Weights of a small image classifier.
Data: trained on gratings and oriented noise at many angles and scales, 395000 training examples, 0.6 epochs.
Rows from block 10, named by matrix and row number. Each number is 128 + 32 x the weight over the matrix's rms, rounded and kept within 0 to 255. All counts start at 0.
# fc2: MLP down (model.blocks.10.mlp.fc2.weight, 256x768), inputs 640-703
fc2.133 [176 119 106 163  82 110  93  98 137 138 113  93  98 125 106 157  92 124 134 144 148 102 123 107 158 113  70 173  72 157 167 108 123 193 112 149 121 141 129 145 161 110 163 149  68 143  93 173 103 141 124 112 125 146 108 170 132 119 160 149 149 133 118 108]
fc2.134 [198 123 154  88 116 124 125 154  78 108 118 141 131 173  82 149 122 144 148 125 137 146 155 144 132  96 126 170 127 141 195  84 181  63 104 198 112 175 119 180 139 150 124 118 161  66 139 144  75  87  72  74 124 180  94 171 100 145 157 121 147 161 142  99]
fc2.135 [101  98 127 109 121 118 114 175 111  89  73 158  81 155 147 149 124 105 147 153 119 211 145 143 144  73 122 173 112  88 123 139 152 147 131 122 135 146 104 142 185 180 125 103  78  64 159 129 174  92 101 195  78 143 120  57  99 151  82 161 104 109 166 110]
fc2.136 [138 118 138 141  95 163  88 154 105 125 138 149  73 222  84  93  89 147  59 147  83 169  95 104 153 101 101  67 109 108  83 147 115 118  90 121  73 110  45 114 154  81 183 117 124  96  91 144 112 169 157 172  90 123 167 133 158  91 134 106 137 139  95  85]
fc2.137 [124 159 106 123 126  89  90 118 142 154 193 142 154 163 103 171 135 162 130 168 128  93 104 124 115 113  71 114 128 110 138 154 105 108 104 148 123  83  93 127 142 103 142 147 108 122  98  90 122 102  63 121 112 133  81 166 163  71  67  95  82 114 139 116]
fc2.138 [121 149 153 184 142 191 104 130  98  93 122 114 164  92 124  78 157 117 109 140 119  90 149 138 160 110  84 103  64 145 143 146 118 167 117 122 184  83 133 143 150 146  67 148 107  62 152 118  78 115 124 112 123 156  96 143 113 152 127 136  74 109 127 158]
fc2.139 [145 154 142  92  90 124 176 162 148 117 141 113 137 110 105 136  84 135 182 149 220 139 110 165 162 130 119  66 121  93 131 154 154 101  86 139 178 133 133 129 155 147 106 154  77 170 169 129 184 166  65 163 107 124 135 114  96  77  99  83 109  99 100 103]
fc2.140 [134 131  92 131 106  92 101 140 131 117 124 123 132 134 182 153  75  92 160  60 117 129 125  87 146 110  84 153 129 122  54  87 142  82 121 163 164  86 151 164 117 120 160  73 153  83  33 112 159 131 112 193 101 159 163 136  97 159 147 136 168  90 154 119]
fc2.141 [132 135  84  96 115  69 164 167 124 138 103  87 126 112 143 138  84 149 126 166 126 155 123 130 143  99 158 111 104  94  93 143 187 111 112 120 176 133 144 181  98 117 131 111 113  99 163 141  87 171 157 184 125 131 123  94 148 139 146  95 150 127 110 151]
fc2.142 [129  87 104 143 163 156  82 154 197 129  63  81 104 136  80 137 149  81 102 142 172  99 136 153 102 103 105 126 139 114 123 151 148 136  91  92 105 136 120 147 146 152 102 115 130 111 122 139 136 169 153  81  51  42  81 155 132 155 108  98 121 130 138 164]
fc2.143 [120 122 180 145 170 142 141  86  92 223 137 115  81 131  89 155 169 174 183 101 124 104 145 175 151 133  80  83  83 164 126 169 146 127 141 128 129 105 168 109 134  85 111 145 114  75 160 140 142 118 187  99 113 112 110 142 111 132 147  68 157  97 147 120]
fc2.144 [ 75 162 141 133  86  87 160  89 148  74 142 159 107 173 123 110 164 108 113  70 149 115 102 122 100 172 132 103 115  85 132 187 168 116 113  60 123 180  99 151 119  87 103 140 108 130 124 149 144 157  70 104 112 200 120 124  88 161 129 114  73 184 114 157]
fc2.145 [ 96 155 152 129 127  71 115 151  89  90  96 147  24 146  92  94 117 114 125 210 121  97 128 152 122 143 177 143  89  49 129  73 120 111 100  78 123 162 170 129 143 151 124  99  86 103 160 116  73 121 176 130 138 118 102 145 143 118  52 112  91 156 119 156]
fc2.146 [110 153  52 114 135 115 119 205 121 126 202 119  79 137 142 164  90 101 112 136 113 154 101 113  89 114 153 157 153 131 129  70 212 133 141 153 140 130 132 128 141 159 111  82 121 145 133 120 126 129  85 126 140 141 139 128 152 155 150 160 109 119 157  81]
fc2.147 [123  90 136 155 121 156 169 163 152  53 175 147 161 150 107 126 162 145 151 128  61 162  84 170 147 121 116 121 197 151 174 115 122 117 124 125 107 122 100 148 153  94 142  97  94 160 141 138 134 102 126 107 170 128 198 101 148 145 107 149 163  89 180 113]
fc2.148 [ 81 107 129 104 128  82 109 100 175  96 169 157 156 169 151 118 135  98 121  70 139 113  71 110 143 133 142 153  86 119  56 139  78 194 124 139 110 168  83 150 171 158 168 165 134 113  96 131 131 123  95 153 153 108 158 137 161 121 135 160 119 195 158 150]
fc2.149 [175 144  99  87 168 153 152  95 160 119 155  93 133 118 120 143 175 110  79 186  95 171 126 160 136 131 129 116 143 114 116 142 122 129 120 118  99 118 137 115 180 105  95 138 107 143 108 156 156  64 148 160  87 106 127 117 128 144 154 124 123  64 164 139]
fc2.150 [ 79 166  91 127 139 132 160 225 132  84 127  99 125  82 155 103 113 188 102 108 108 130  80  84  62 113 100 120 153  91 107 120  97 120  99  80 140 132  52 104 137 174 161 145 110 181 123 128 147 153 130  96  73 139 140 108 133 195 151 141 132 181 101  71]
fc2.151 [ 94 181  86  83 106 157 153 132 141 155  95 108 161 140 147 152 144 121 133 131 173 176  62 109 135 151 141 205  86 127  87 115  95 153  95  98 143 127 122 105  99 150 139 104 125 223 135 174 139 166 213 120  99  59 141  99  85 138  45 138 139 110 178 141]
fc2.152 [134  71 127 116 124 128  90 115 201 154  75 163 170 114 154 189 118 117 120 178 124  65 136 142 131 104 134 140 181 137 108 150 105 164 123 113 116 113 134 127 110 200 118 124 121 147 116 132 171 106 147 152  96 136  39 159 162  95 146 143 143 123  90 161]
fc2.153 [ 85 104 173 147 182 153 148 173 119 136 115 134  84  68 105 138 106 166 148 132 135 177 155 129 179  81 134 100 120 108 114 180 124  74 157 128 159 118  69 110 173 176 138 148 106 136 142 124 123 147 147 154  90 189  95 139 165 130 113 146 150 194  82  91]
fc2.154 [128 136  82 137  98 112 144 139 118 140 145 102 109  79 153 128 148 146  97 147 115 137 122 104 160 109 101 119  94 162 110 176 106 122 146 107  64 140 165 139 167 151 177  83 145 141 176 165 138 149 135 110  87  96 139 117 155 125 114 122 105 172  82 147]
fc2.155 [ 56 133 137 133  81 129 151 150 133 167 118 117 133 110  81 121 169 120 153 133  94 119 148 155  97 139 145 178 157 146 160 119 119 143 136 175 123 115  79 155 140  75 121 109 148 176  70 174 106 126 124  84 190 129 166 145 168 122 132 124 143 117 130 150]
fc2.156 [115 181 127 126 133  67 182 172 113 156 159 118  93 138 143 170 153 141  84 105 108 164 122  52 141  78 125 105  76 146 140 145 116 115 128 116 149 139 160 158 144 196 124 163 165 151 137  79  50 173 108 121  88 119 123 157 162 134 126  90 102 120 132 167]
fc2.157 [152 105 115  62 126 155 170  75 129  87 154 115 142  97 161  70 111  93  52  65 127 167 113 109 100 118 116  77 153 133 100  82 116 123 181 100 142 104 146  93  63  78 113  93 133 121 128 112 130   9 171 145 172 115 136 146 112 140 123  89 112 160 150 155]
fc2.158 [148 163 104  94 160 112 133  89 112 148 156  97 160 149  99  80 131 137  96 178 107 138 105  85 100 146 151 156 147 138 115 134 137  88 128 136 110 119 175  69 224 162  96 166 130  90  96 123 143 144 123 142  98 123 108 144 108 125 131 178 119 138 109 127]
fc2.159 [230 190 134 171 135 171 107 125 176 176 107 108 211 189 156 132  90 135 108 134 109 124 153  90 118 141 136 141 111 107 148 189  80 140  99 125 150 162 173 144 105 114 104 169 130 118 132 132 132  71  63 142  96 116  97 121 155 147 150 138 153 138 121  99]
fc2.160 [ 99 122  64 172 116 145 136 153  90 111 145 124 162 160  98 128 152 161 110 147 176  93 177 124 147 110 148 129 190  98 121 136 153  58 116 119 140 171 138 175 114 126 162 110 138 126 152 125 151 124  78  80 104 149  96  97 110  96 163 127 131 165 105 124]
fc2.161 [ 67 132 158 121 147 118 159 105 125  92 115  73 156  72  97 128 148 170 140 114 180  89 109 159 170 163 130 113 148 137 151 250 127 115 109 123 147 205  85 124 111 174 184 147 134 118  76 127 141 126 125 127 155  63 106 115  98 162  91 126  87 131 115 113]
fc2.162 [138 143 129  99 156 122 182  64 138 191 143 178 179  72 145  95 141 120 175 147 129 157 111 147 124 180 122 114  49 136 166 113 134  58 111 156 100 114 136 122 146 145 100 152 119 191 112 152 123 132 159 114 107  89 172  79  99  57 144 110 141 110 148 110]
fc2.163 [205  67 111 139 215 129 102 145  78 152  98 126 114 176 122 133 203 133 147 130  61 110 204 167 132 160 126  70 171 129 177  45  96 175 154 176 138 156 142 121  89 190 159 156 127 133 115 139 103 153 149 132 107 153 145 120 134 155 131  87  87 157  84 211]
fc2.164 [ 82  57 140 163  54 182 108 157 120 143 107 102  44 108 107 125 107 162 143  88 160 110 132 160 144 102 124  90 103 144 152 153 130 120 101 117 127 150 136 121 115 113 140 108 100 111 124 133 156 115 115 175 101 126 141 128 168 103 120 118 125 131  91 118]
fc2.165 [227 120 146  86 164 113 123 111  84 158 123 119  97 177  91  92 136 106 172 155 144 153 138 194  89 186 121 130 200 116  76  47 103  90 135 156 124 123 225 142 132  54 116 135 141 150 138  87  77 156 195 125  98 121 171 170 123 130  99 134 182 122 160 130]
fc2.166 [138 140 112 178 131 109  56  83 116  62 139 128 139 129  73 107 121 148 112 155 136 118 117 122 140 175 150 116 186 127  55 140 126 121 114 144 128 146 136 126 160 123 100  77 179 134  77 163 111 175 183 104  84 148  55 123 116  99 107 139 109 214 119 125]
fc2.167 [195 115 193 156  60 152 180 133  96 148 125 143  70 105  77 179 138 104 140 113 122 128 121 182  90 117 130 114 129  75 126  78 126  79 141 115 123 153 172 152 132 163 132 137 157 104 125 139 113 126 126 111 144 118 145 125 157 160 142 129 117 100 208 103]
fc2.168 [ 94 194 114 136 168 128 132 115 115 111 102 142  77 127 147 141 169 123 114 158 131  92  94  86 137 115 185 147 126  94 150 121 121 154 120 153 113 136 105 118 159 175 144 106 139 165 110 125 144  71  80  73 106 100 131 127 192 191 131 128 163 152 121  71]
fc2.169 [137 149 117  90 135 109 161  89 140 137 104 124 153 180 138 105 135 120 157 157 124  94 108 184 142 200  99 124 147  74 148 142 163  94  81 167 156 133 152 159 112 108 136 139 112 148 126 136  97 104 122 152 140 160 105  96  97 140 168 110  68 164 118 158]
fc2.170 [134 154 166  70 100  58 157 135 123 108  99  81 175 151 155  97 149 104 125 161 131 130 187  87 105 164 162 167 112 112 169  78 171  85 154 133 106 138 141 136  92 126 106 123 119 147 167 119  91 120 141 126 110 135 174 106 164 126 116  96 117 123 121  97]
fc2.171 [149 113 121 102 100 103 168 172  86 183  91  76 104 120 132  78 101 177 110  44 121 100 162 158 166 171 144 101 160 158 108 107 128 139 155 178 142 162 161 126 108 113 189 142 123 130  89 158 118 116 115 103  80 100 139  90 121 115 115 104 115 114 174  98]
fc2.172 [151 127 132 115 136 186 160  41  93 128 180 136 115 185 151 104  91 121 113  84 129 106 100 113 115 114 161 212  97 143 198  55 142 128 139 154 105 117 128 155 138  81 126 133 169 127 136 151  74 202 154 103 122  92 169 125 192  79 121 144 119 176  77 155]
fc2.173 [139 131 121 167 104 128  90 113 144 112 126 121 131 116 109  65 143  78 126 106  87 169 126  79 168 185 126  57 112 104 115 130  85 158 129 173 122 204 125  61 110 141 149 135 129  96 165 126  59  80 126 133  95 106 122 142 112 175 115 150 155 136 128 151]
fc2.174 [ 81 123 140  76  90 137 167 118 114  79 103 183 108 111  74 174 127 150 188 129 151 151 127  93 177 137 113 117 142 120 119 145 120 170  92 142 167 136 115 122 125 127 126 164 118 120 117 209 117 109 140 154 163 157 123 154 101 109  94 127 117  68  77 149]
fc2.175 [137  98 159 126  95 160 137 110 108 141 147 131 130  98 107 189 124 121  47 114  93 131 128 150  88 136 148 117  75 154 119 139  75 198 124 127  84 185 163 148 125 192 137 170 123 118  80 112 119 155 131  96 151 143 131 212 118 114 148 101 120 156 123 120]
fc2.176 [139  95 118 145 120 149 146 137 131 180  81  96 103 114 125 141  78 149 129 153  97 109 153 123 114  58 118 145 121 157 123  92 121 166 145 107 128 106 170 118  83 195  73 155 122  64 129 130  81 103 101 129 102 155 181  94 132  95  87 158 184 144 108 161]
fc2.177 [ 87 104  87  99  69  75  98 115 136 150  85 163 133 122 149 147 109 133 129 146 154  98 108 118 102 116  99 106 103 118 103 112 118 169  97 141 148 145 123  92 175 149 175 160 123 204  68 190 140 198 192 172  89 115 114  98 138 133  82 154 113 130 104 156]
fc2.178 [ 90 227 196 146  81  58 103 131  95 140 123  85 116 171 119 185  78  66  89 114 138 182  47 136 136 171 110 174 126 163 129 194 141 122 119 143 158 141  81 186 156  95 119 118  66 180 134 163 146 144 114 102 128 153 161  98 130 137 115 127 139 127 104  89]
fc2.179 [204 143 157 124  97 122 170 122  87 139 114  99 115  91 100 118 135 168 188 144 120 147 138 106 149 163 124 159 138 107 164 170 139 117 162  93 199 150 111 120 169 189 177 174 146 121 154  50 102 118 112 132 108 129 157  80 175 127 101 157 145 160 100 105]
fc2.180 [ 85 138 100  98 110 104 140 125 100  49 189 142 104 149  38 102 131  78 121 107 192  76 117  80 120  98 172 148  49 168 155 167 133 186 195  95  96  51 165 120 172  82 128 124 152 109 145 146 144  78 101 117 174 124 222 177 201 140 118 120  69 120 128 129]
fc2.181 [128 130 102 123 114 136 109 144 103  91 110 197 118  86 148 152 179 146 202 149 139 136  74 121 102 177 146 124 162  61 178 163 136 115 108 133 119 138 101 125  98 152 164 172 105 152  94 128 154 154 196 150 103 120 133 160  76  86  43 140 109 126 107 135]
fc2.182 [150 155 162 181 193  86 177  88  95 133 119 180  97 172 143 113 203 113 143 107 104 203  96 116 214 117 136  97  57 102 161  92 150 146 156  96 132 113 129 192 148 176 134  82 116 161 141 146  88 189 154 133 142  92 107 166 135 112 101 109  86  99 150 139]